Rows from block 15 of the image encoder of a small contrastive image-text model, named by matrix and row number. Each number is 500 + 25 x the weight over its row's rms, rounded and kept within 0 to 999. All counts start at 0. Numbers have three digits each.
After each channel's rows are labels from the 100 images, of 14848, where the channel reaches its highest value: "colour at peak" is the nearest of a few named colours to the mean colour under the peak. Only what is clearly more common there than usual is listed. The data: rendered made-up planets.
# conv1: bottleneck pointwise conv (encoder.blocks.17.conv1.weight, 160x272x1x1), inputs 136-203

conv1.144:491495525451454494495463511490482519495494520497502470519518493475505493459499458495513487509479494508494511477487504519481521465503476509471472497491485492479482493499524489478480452453436504503501496521
colour at peak: brown

conv1.49:527481499501525471446463530507495474510507510494517426499483502456487467520559461470564498539510527497494494553476488466494465496538486484512522512507492508491498481482523540480501455489499480502470496502
colour at peak: brown

conv1.4:506513505507481504479482508502485500491496483497479460479503501520507471495481498495444498511493481517502465435499508520493547516497472457518479535476495496478492484491510506491488469510481500485496475505
colour at peak: brown

conv1.137:496454509476529487511490528494483489553488494489503456453505499468485517496489473467523486566495485500496496519491492480498468476512493420511533508498496505472477475492520541476493486492487511494472457508
colour at peak: brown

conv1.104:517493542511512483511502522510501520481507550515486492516509503523519535512517482481500504419488499460482533502494507528455483538511519511519508433493477518497510458513527466517514534495528530478506525511
colour at peak: pink; grey

conv1.154:533544504508494478522499506526489482508494495512488493508493487493519477508479500532482491537534499471475513481524506489481498608508494452544502557483541480478547471522515515534541509486507479528498495479
colour at peak: pink; grey

conv1.138:569499506507509494481501496492500467484499471498508506493473490509493484512469486503518482515500500494498483488477487485483503466513503486497497493487495497488481503505492492494494477515507459480569514481
colour at peak: brown

conv1.111:522517488560540465432520471485515484494490485514499499509467477481484491530444468498466475487508457493497493488502489472471482456486510477459523495470486481494499526480506510503500502517556440490506466467
colour at peak: brown

conv1.74:499464478496488524472502453463504497471489485466529439507521499497512523515467526467503477483501470471503512522480520488537470461500549465491520464526499551518523532480497479510484515492490473476478523514
colour at peak: grey

conv1.32:511521514507475472538521534498483532516465487503519493461520498500512462490478519495490462530496507486520521467483485503514499573495507478506481528526505488523480459481491504483499509506510480513523479498
colour at peak: grey; pink

conv1.78:512503452543518499483498462501510480493496506496513507480491493487493494516503499444483475498491483487470503516482488469501460472486528493512534472494517488496511515487493499489487522503545506496510510501
colour at peak: brown

conv1.39:517532515496520483495504501506516515492485522514476475533509504506523504515519507499472493498521489464479502471528522487445492538529498508513480495476509494480540471527482507528531530492524491452493535488
colour at peak: grey; pink

conv1.103:520502512499474469509510520504471530508461490493508473468522494508517452489518532495492460543503497481514527454473500504511488558491501512492483527509475485515464480500494514496513495502503497511518474486
colour at peak: grey; pink

conv1.102:509483469493489510491498456459495477478493487469516444530493494488517530501464547488488487479518478463480526493479520477530467470524542468505509452533476554511524533472481469512493515501486468480497529497
colour at peak: grey

conv1.40:512509498508471486525518521494488511518456482497524474443509499485516453493509514495499469547500503483507517462475501499509481578502502483503502540519490477507463472498505519480518498497499475513509472490
colour at peak: grey; pink

conv1.99:481450468503506498457486463486489504460489472498536548451505503485495528496480495468522442486486508518519506516448481479520449469487537497466523479515501498522479523501498487460494510494489490471501502500
colour at peak: brown

conv1.109:525507480563540477479490477503498485500479523514525515517462481500480504512482465477485454471505478526513513523485501488464503466486498473486525491459494478484486504503513512489475495507552491500521502488
colour at peak: brown

conv1.140:507439491497504523430504449462507500445488467490517513487504489506524527500458523491497454474499488513495490493450514490518445455497530469479504483526482523508498527479499491494504501484492476478498498486
colour at peak: grey

conv1.146:473506484512525504511495555496502472551530481505494427487479514477497482521472484494476527549533482493483490439545498466476466541514492438491530532494525507511528474486518539504525533506516461539498493511
colour at peak: grey

conv1.132:497513461520510507533492521511513453519504499503522494452451449500477472506474485501487480560525503522461503531498482480516479561492502448532512527523511486501500491510509521468509521461519474540508493475
colour at peak: grey

conv1.122:536486506508490493522503531536485524526482514509484377504540507505523487490553505484516492577522493488487527471500514497483488548550494494521519547485524501486477467510508560505527512502497514504492483503
colour at peak: grey; pink

conv1.18:473518518460524504506502519497511492514500532496493574513480497499488496496502428533496493483458508505507513465510481502432513489493442499525486481421495451484482475515519500486485491471493506512502485507
colour at peak: brown

conv1.17:473472510479475471529508512480499509528500510493482485472509504501495488500461527482486518512512484433510502416530478500490464526447502434525496503493486494508523486490483495524523519512502548518510504493
colour at peak: pink; grey

conv1.46:495449479495496504476516462461483475474517473462516466518476478494509525509459539501485515463506483479488517490489509477535458461495543468503511461536477551529506538456484479516511522499494496485491515499
colour at peak: grey

conv1.125:500436505500477541430503445488505514447494468487505441494534498505512498491489558511513444486519486454513498479475507507520448465497552488477507466520474511500510513490503490514512507495496486470489499507
colour at peak: grey

conv1.55:497471499492477516537492487526480482498485473488510513466488492512500527498501531488491495494514525435497498395482498502527478520454537524513506464543528517500504511513462472504515524497514540520501532497
colour at peak: grey

conv1.108:498528497457463553517485532546475516521478490503507501470508467500511516470498519508511475523497506502510506455482504529515522516462521517489494500503520500503479488518495497502505472456444521501504509491
colour at peak: grey; pink

conv1.24:513481542503521466452477480493482516482498486514524467504491485481521516514500494482510468466511484493485498500460526536486505439541526495464524429503467548494500505485501494498471493476514481465499530493
colour at peak: brown

conv1.31:502465517515506443458485476473504482486509484498509469514479493500521499485451503454421509496503464509466506464511508523487507471477511407471477486499459524525494512468481485518494496513499503493487465495
colour at peak: brown

conv1.11:496449471503486532483516479491495474482496459465506452492487478507503502507473528484519488475511483476507489500477513473558464476478565490495505452556497538522509536484479474506510523487493473492486518493
colour at peak: grey

conv1.27:509474514486521474495493490487472495524491500505522500485499504468491524496462482446478497541499485508466494514493498499479485467501505409520526510487504521488468477492505505473477479491490496493495443511
colour at peak: brown

conv1.34:471503522491481450499536515487484531502479509517480497518529506503503486512461526516469487503499487458521502424520500504486488555464502473498457500476489488510524483507497475522521529520514496485532510500
colour at peak: grey; pink

conv1.42:491455481496501524494502474466489484481505471463516447511497477494501519500468540495499500471511481472502517515474523470541474465501550476511513462544476546517508536469483476510499513492483483472482516504
colour at peak: grey